config.yaml
dataset: "songs of 200 made-up bird species, synthesised, often over outdoor noise"
input: "log_mel"
vocab_size: 50
encoder_shared_expert: false
encoder_width: 256
text_encoder_num_experts: 8
text_encoder_experts_per_token: 2
residual_init: "none"
beta1: 0.95
weight_decay: 0.05
Rows from block 5 of the audio encoder of a small contrastive audio-text model, named by matrix and row number. Rows with one number within an expert belong to one neuron, the router's apart. Each number is 128 + 24 x the weight over its row's rms, rounded and kept within 0 to 255. All counts start at 0. Numbers have three digits each.
Before each expert's rows are labels from the 100 clips, of 14848, where the router gives the expert most weight on average: "top examples" is what is common among them. Only what is clearly more common there than usual is listed. The data: songs of 200 made-up bird species, synthesised, often over outdoor noise.
# router: router (encoder.blocks.5.mlp.router.weight, 8x256, trained with AdamW), inputs 128-255
# up: expert up (encoder.blocks.5.mlp.up, 8x64x256), inputs 128-255
# down: expert down (encoder.blocks.5.mlp.down, 8x256x64, transposed), outputs 128-255

# expert 6
top examples: pitch: middle; first syllable: buzz; mains hum
router.6:102102126140143109110161119088128135162093084164124114129092124092105101126106117163083153142164144117112138115176124158135108132156137196111156115124158158114126153125083094119129099153146117139100136119129114109178129130110120110145144088137106159179102114127118136112129107136142113129136134129125129118120107110054133110132123133153155100112146139099165114101115124126119164165107
up.12:131130112123147135147125153148165102116133114109131104137140084093138164158102093139141150123110126146125145100130107126148156104102068141119134109123164075112107116155124087106117145144150139152114077156107114111147129148133133114164137151131148127163110099178147129128117169132156126091135136116145137173129156083162176140195127145156124136133146137151140172126121124106127124110142
down.12:153119166135110146152152121140142120120090098109085074098107110131148126114123150047119145113137127127122130173120082064154118149123153156104141110085169123129126124158131141071162141127135163094134120152131163151118135101138107128171146103152149133102173109148143126135112091140153153112136153135182139144158146127189121115105135134134146087152121101157086159151153114150133141107111
up.13:152159120149071116114171134147113122143153103112134151087138135155153140146110116145099133157149123135164107163125138147110114141167124104102105128137108141132120127090130134107101156128082160138120081098108142101123143111115120077097147150115128142131122137132156145111152171157139146117087101140130100116145182154130121069142136141093111143142144150126121147125182102134158133082156
down.13:135135137137141134148146112098135124134124164084156138174159102102162135129085151117125115140139112152101137139156116114119105121163131153153068097106110147171102125129122110143085126161157133092109119136133145132121081150171122137127122119127089131125109137103152133091119188122164124127119111120093071147126124134135153167118104097146161156116147127093141140104122117112144122124131
up.14:188117133153151118146121166120119134134129106136138078093098135128129148123107121165139126156139125147128100093114149134126126135146164179101118110151127108122148122134093157125150140107135106125165108117143117125133133094145131118194095171103100145158063115121095108174112141149152123115122070122151119089131055119145121128141141102154126150129121144115134120131119104166160152147108
down.14:095160136119105103147141133118141119110128153119133167126101109080095114108147157079162123078146113165140139134102135142117121135140138102118133134155090133092123139123161137118112150113081150131136106156169117135115135121146152076131151123155166089148074084147169108086155125122132113128097116119111128146155035112135106148124084140157152113119113126098122125131167143128148064107149
up.15:142090102140139112148111135141099131118131111110119127112135121097142123136164103171102123118124138147089130151124154087154117116166130141174190137142141134156149116111149118110089137164142144085093129131140113159098123109134127113149119155141120127114143132127165137116129093127114118191151145153103174151163127125148176142147150147093096128129143172122137088104108155148117160097156
down.15:129125095165103126153119143137134133117137135168139072106133182129116097112116120107118140143122141116107139132112153165131135108130145113138139143105092117132127145138113170125101111103167122107101128128057134151133137133143136127117173151136154146126133187142114119156153110080128151188098139162083151076146129120134137059111098095120153144118109159158105113172163140099113096169121
up.16:141137162144109079100104129156112133139124123083138149129115162165123166123040111100088119118086097114139112091109111119102088115125148177096157145149161117113114133145138121129119126122120120129160116193133112122116186156176182119138124160171115134123142074127118151112140116139133145124122134150156116138104134100137155149133144150162139148104117126117068105138131137152113099152100
down.16:149176124124117136152138106087129147156147139125145130214123118122102131124121151161103135093141121146055135148118122178124127120132099145139113106159135127164138156138124124120131071102172138117153136094108116124101117078152120093141132074115142146119130067137151124146140135135120111137096123087141157105100073117082096135145108100148131126146116095122123135117188071109194094135114

# expert 7
top examples: buzz; arch; warble; first syllable: buzz
router.7:089122137109107108129131139115126097153171103107119148180142124106096122162161089158159151134106121101119126130134136109142151129103142135120131151116134135119142114104173132137099094157127117143092097122112122131068086129128069148176163121130150104103105123105117107114132154185121122144099096124118149147117148085142158189118108146141141111091157122129102147124175100161169153087178
up.0:151124135118131128115121149166110168131120101156134177117198090095113157130189133118106126145146082104126117128066127103131120111124125120081175122136138118106120118141144113130106134094125113120142119133120115122097152145118113128122152137111083084126114112110151116135195142141160116095156121150122143149135155137137145137096160091144116123144086126120122146098119145173050132129149
down.0:103115115160167138148117116123117145131130157111154107158160138128157137131096113143118147109120135101172128144093115095094147097121137189092136125127130152104138118121139144133148160120109125154135132190093114072148128124124102132108148165124106125108120101135132150159075166136130122138076098127132129115142123149111132158129146084129079109133139143108130187123126154100156128139109
up.1:143153157167137108159112114125119148142129119123108110119128085137149095143099140153111130170118102128166122153111156100123109125161161157157078157129105100088119110152164157134143137193184129114144146182109129118138152099141124124129102132145111106083128119091103166112110117092124156132137168104105166155128150093114152108149107127159122137106114118116128135107109147130124124118136
down.1:138187171118136142134147089111133126139091139146120116107117106108123141101131119104127112156098160111113097129125049143139145116121116069146111140140113101143134151170125147125111120093128128126143105152108144125143136115149190093124170117135134090135152157140145166117125155094098142105104147133120154113133176114132126138085106094117098136128153082158147079178115101137137146163111
up.2:131125090140110112121143144135096141116101108081130167139198142115170157130169093167149157159138102132129116113156129125157137110148078155153150138149115063166139141105137149089123149163164088100086101110103110099104168116171083172120197114114118113122127153120119098093143105113124108182146153124116154130120142112104106112128115104147131129141111145105120134107129131134129095118133
down.2:158146114106159106125121131129138149147121155111169141161123135079146111162135141188104119108177104156133140136157082113081142134103132144165125136102148156128135130136110146109140098117078089141127084113153135156148129126143120136092122129164132109096122111140133088139113151133136102086100113125126105122112135112144102147120174096149114124089091167152133136072101127109122104115128
up.3:112090103101096148152100143135072104137125147165136093120166161124168116114159135090131134170121072099114182127111140125164149090095124165126124090142128105130116121093123158120133157178154150093131145145117137133109072133126103104115137170127138105148120146131126062149115164157131119123125141106127119121127128120105159096143088122188112155148110108133143090115160145138163155136144
down.3:158090130111142142070106141107148080143133167150141152154112123110080178113128120148159126143162117148141144165116136156129129040156157100136116164118148142110143141130125138127120131165158140140132129119141109159109149142205100121095116137084151119140166076157138151137165116143098174108129130128113089111122146147140158151126136132147143120139097121128118040046138084123159142104127
up.4:108119118116115172121138162134107117142131131113164126118116159122127164139163102176142118159158147139140129113094141131178125108146127178104144108092166123091112135113130126132133125115123137111083145141134119101079164096153130118153108080164161160136146114089118183126127120106132106119110134127129109102113170139159147103128102151146110169062138128119159101158148149119132103128146
down.4:144138099154144158135142118140154165126136150122153173166132146089126133148123119107097152165137082148112142123107059071094114121155120141148121116132141100105108165112121123135148121150137144103119158101092132151105147091112093158146123089096144053121152157107140164154109077089125125108148141134143139122124131135171071148105161146087120156137116157127142122159143122098150088131167

# expert 4
top examples: steady whistle; first syllable: steady whistle; high song
router.4:107129109167114107145126131152130168114127135157110138094132129168073132108174105128138134068145116146143164164100148121150132121095099103128103152176117143095135145100141125172132086140127165132128138133119120134159102122124124140119123152118132125167122123109127124137087145124096152149124156181149103114148155110142150151104114132133175113096116154107144160116138135176089154091133
up.12:127167130125102128092118131120137133132103111142105129142116134097159141131158120119104122152105106127111076115103140148112113147097114139146097133101095105117127102111125172120174132142100102111165158110124136097128090136134171144139124104116139161101125126109128105138119084137128148151159133106121122090124133124129116116082162102141120135103154119103148079135152122180126116113157
down.12:113137151122125111147128130114132084106105143118140119157120091133119139139128169162123138144112184128154135094105116161139113111107122089126115139183146126138106124158100153146180164154136089100152127101141144169082154110098115105152098106134167136153105193154106147136177119143142142192154116144112150104120111105137181125131130097107129132099111126130135089110121146105149147114126
up.13:102126170123118146089123127167128146105141134144142109104183158142156136133139134124156149112120162101154113157090107177113136108125161155159121146106141074100088125154137101181168121111126083163114142112109141133087115082128095123116130174131130107145149191118126125155190114139185122126088119188115162161120158115158117100132116127114126127135145104127159100101109111104121142094115
down.13:107100157074160112153150167149150168122117144128173124136145171138171132131147115059108160165141127123141100137124176132148146071162099127101143083115133162136103108165141117136133168115126140067121091163145195143088126113173108151128115110168095162093126133085111099154141118127124107142115154132132124142147157117141114097156135127149108092122126147139140135133139097101119109134145
up.14:119111134136135142130144151085122190186121107157143149110174133121128131158199141147127141112176101156144097105129133084165061110137186158101170084149139146115099119128099084118149095141135167160124107108121131177132133151087132147096135112142132089145123163121144108127110131136146100159173139134107169130114166129077117133138077141157104103128130119122155129108083121085135104135126
down.14:108127130103162134129135109152154129133117154093106106133121144115140146118154146118123107139128162119122139112111132163041152171084133099160110124108138089115139151115115140109114119120133142130153111171154116120079138173150143128094135140146069126154123141146136165142134141123125100159119128150136076133101147121151137138118150124140137139144081076118110110132122133134094123122094
up.15:101181121123090105138171137149088170134143120122119123103120170118103107112106182103162133160154147138088179134106102122116115131140129087137138103118131176131056152139133100139127104124128115138132131139156120118126114122113109107156142149145169134112089103108141106122101125152157139114131096160153118135131088156167129147176109117137147106132156147109111134125130116137132125084138
down.15:130128167180117109136111177139131161136153134148133155118123104128132128131133106133130153055138098151158093125129134103128114110113128136113088125146125128111130128122134135139105113115098179143124134098152113103125099139101137094090100131169127135173088113098102085135166125138145169118126125068090167106126106106118119077150130148126140162149123124123112169108152145129136136107150
up.16:135119145123121142168142117137117140136149119154109145110095099139112138134125087111103100127105153115093083153106125090123080128148122102135107109121152126129169114110125146152136103162188117133144110137095119157111118128118098176163161135136114104093133115165138127114153148093162168134128136152147138150165161137117178088098131154113114104119161138097146086087137159126083117167117
down.16:145122136109156095125173141143154140104100146154138079138133098167104124165143136146139145145113156134150065165137163118161132148150135088168119134129142170139127125140137114135122108141157132134118099123111120127100121143102114146129110117102117096142144098139132138164158140134116160104139146149130107120126111138078097150145144170143156084120149164124122199120161114100157108159144

# expert 0
top examples: text has "over"; rain; stream
router.0:129119075095103134174122113148149165115100168173165118125135139144099140137127123092139119127133129163171074179174115129129145117147123118127113142120164098120096152087118171104142093119131101086140122162137165112112133134150126119118119168116106079129146119142132120137146137134127151158121139160093156137137115151124118135082116133092151126166147114135127126097130110105136094132160
up.12:090133112084125129163086124102110117142134116124150129147084130113120128095101122107139136098122123136149122118086123098123167140144120170091125136098094134171109137117168103156144096127111112152108099113138160140171131127152151105079125102156171147144131157111136104120187097135164146099114147140155162132151112117150156157102135127145167143185138130156123119136127164157098077135142
down.12:152154137120145135141107139154119127123102139145106119106133105135153091149146162139134149130170166152128138149105123120081119128133146124136168093159103112111122159144127171134105146155137161154140133095192110120089137084104107112152169184103165107105149095132159114152097105122122088085096106158128128163111121091119103102168152142144110108152139122122154172123115128137171170107141
up.13:203117111104123086140159156136134120173119101104152132133143126102126112138095121105135137145139194113065152122086133148136104142100108134107101089122130129137107143167154148072130161155163127149109124171107152136092151130087166109143102103134135146140130171132155130105127117110162128125154165140130131149110172118104116135078121120058152128125134158103168148092149127132110108157100
down.13:134166144130162115148106117107147160159093096124124135169136116128129125109109191159114135103100127130089132072118126146139140116154130131139086137141061150120110151156138148154123135147121139155100127138153093119128120109105082127117158104086152130094153101192162132153107077155175095143147114146137112158151155100144128068133146145130138110106149136138108122145111141167136137155121
up.14:113141175114133124176132119137106122104100163134124103141122099091166089098076143097123125111101163139171162106124146075093095138145067108098111146110155180075122111153124107127123178163154139116125144133106139168104123111116074146116141155105136155082091147124124140136144131112105111127144113141127164156117151154148130140118153127126118148128145116135144116103139113138179100092113
down.14:163151155153142088178165139100065129125122160133141096177111148140138174183127095132113151134125096101147127135113079130171130162152128093135100153128119109120158146122113096081176151131102125159103163158121114097100164116118127178168130088188109129089158132147160101173154142129123125157153106137100106113087111119108154169175148135081135102075110155095115144117147140161124141136109
up.15:098148112161091112123168118137152101122091116154110139127149114134107100160139121127135126116165127129110103159062082160116111131118137121154154129117137076120117099130109137087179157096126154148111122170126116153169100117140105117156136172150116112114136131167136143123120141135115139116136102098116141088126134149156123161132134080181193129178110142141155080140109094111112162149134
down.15:129107146133132139135139111114119114121115120127108146154143115119118130145125128144023127164150130129160164098120138134109140136151112115124127161116119119111170126120162164132119185154157134063142123105108154115131146100110143152125135132124158142106111172116144156106146062165106095138116131129122137094073126135126140147117161148120128121147099143116129151137138114125112102128117
up.16:115117119103116128103135135135128134108157137135165131109112122136179106094103132149126128133179092126092109148123115134125080198171143119092140132103138135161116135126172160125129129134140164111161108095141114126123176089127145113134162100120174118095111109128058138139169140148125166106090115124125153144115130123134104115106158094129133147118144116139180144107138103120120141160116
down.16:167160126119107150151119151138102105159139134132083140126122133082122078138140096131161125093117175158135121110116141142085091143132092139142145105103154108121135142145111153151157110129119146089123122127130112175119151097111098092126108100109136094164101137128141149137174111130169132111151080088103125105134129102146154157137111172129119142108155105107091098088111170108133147125134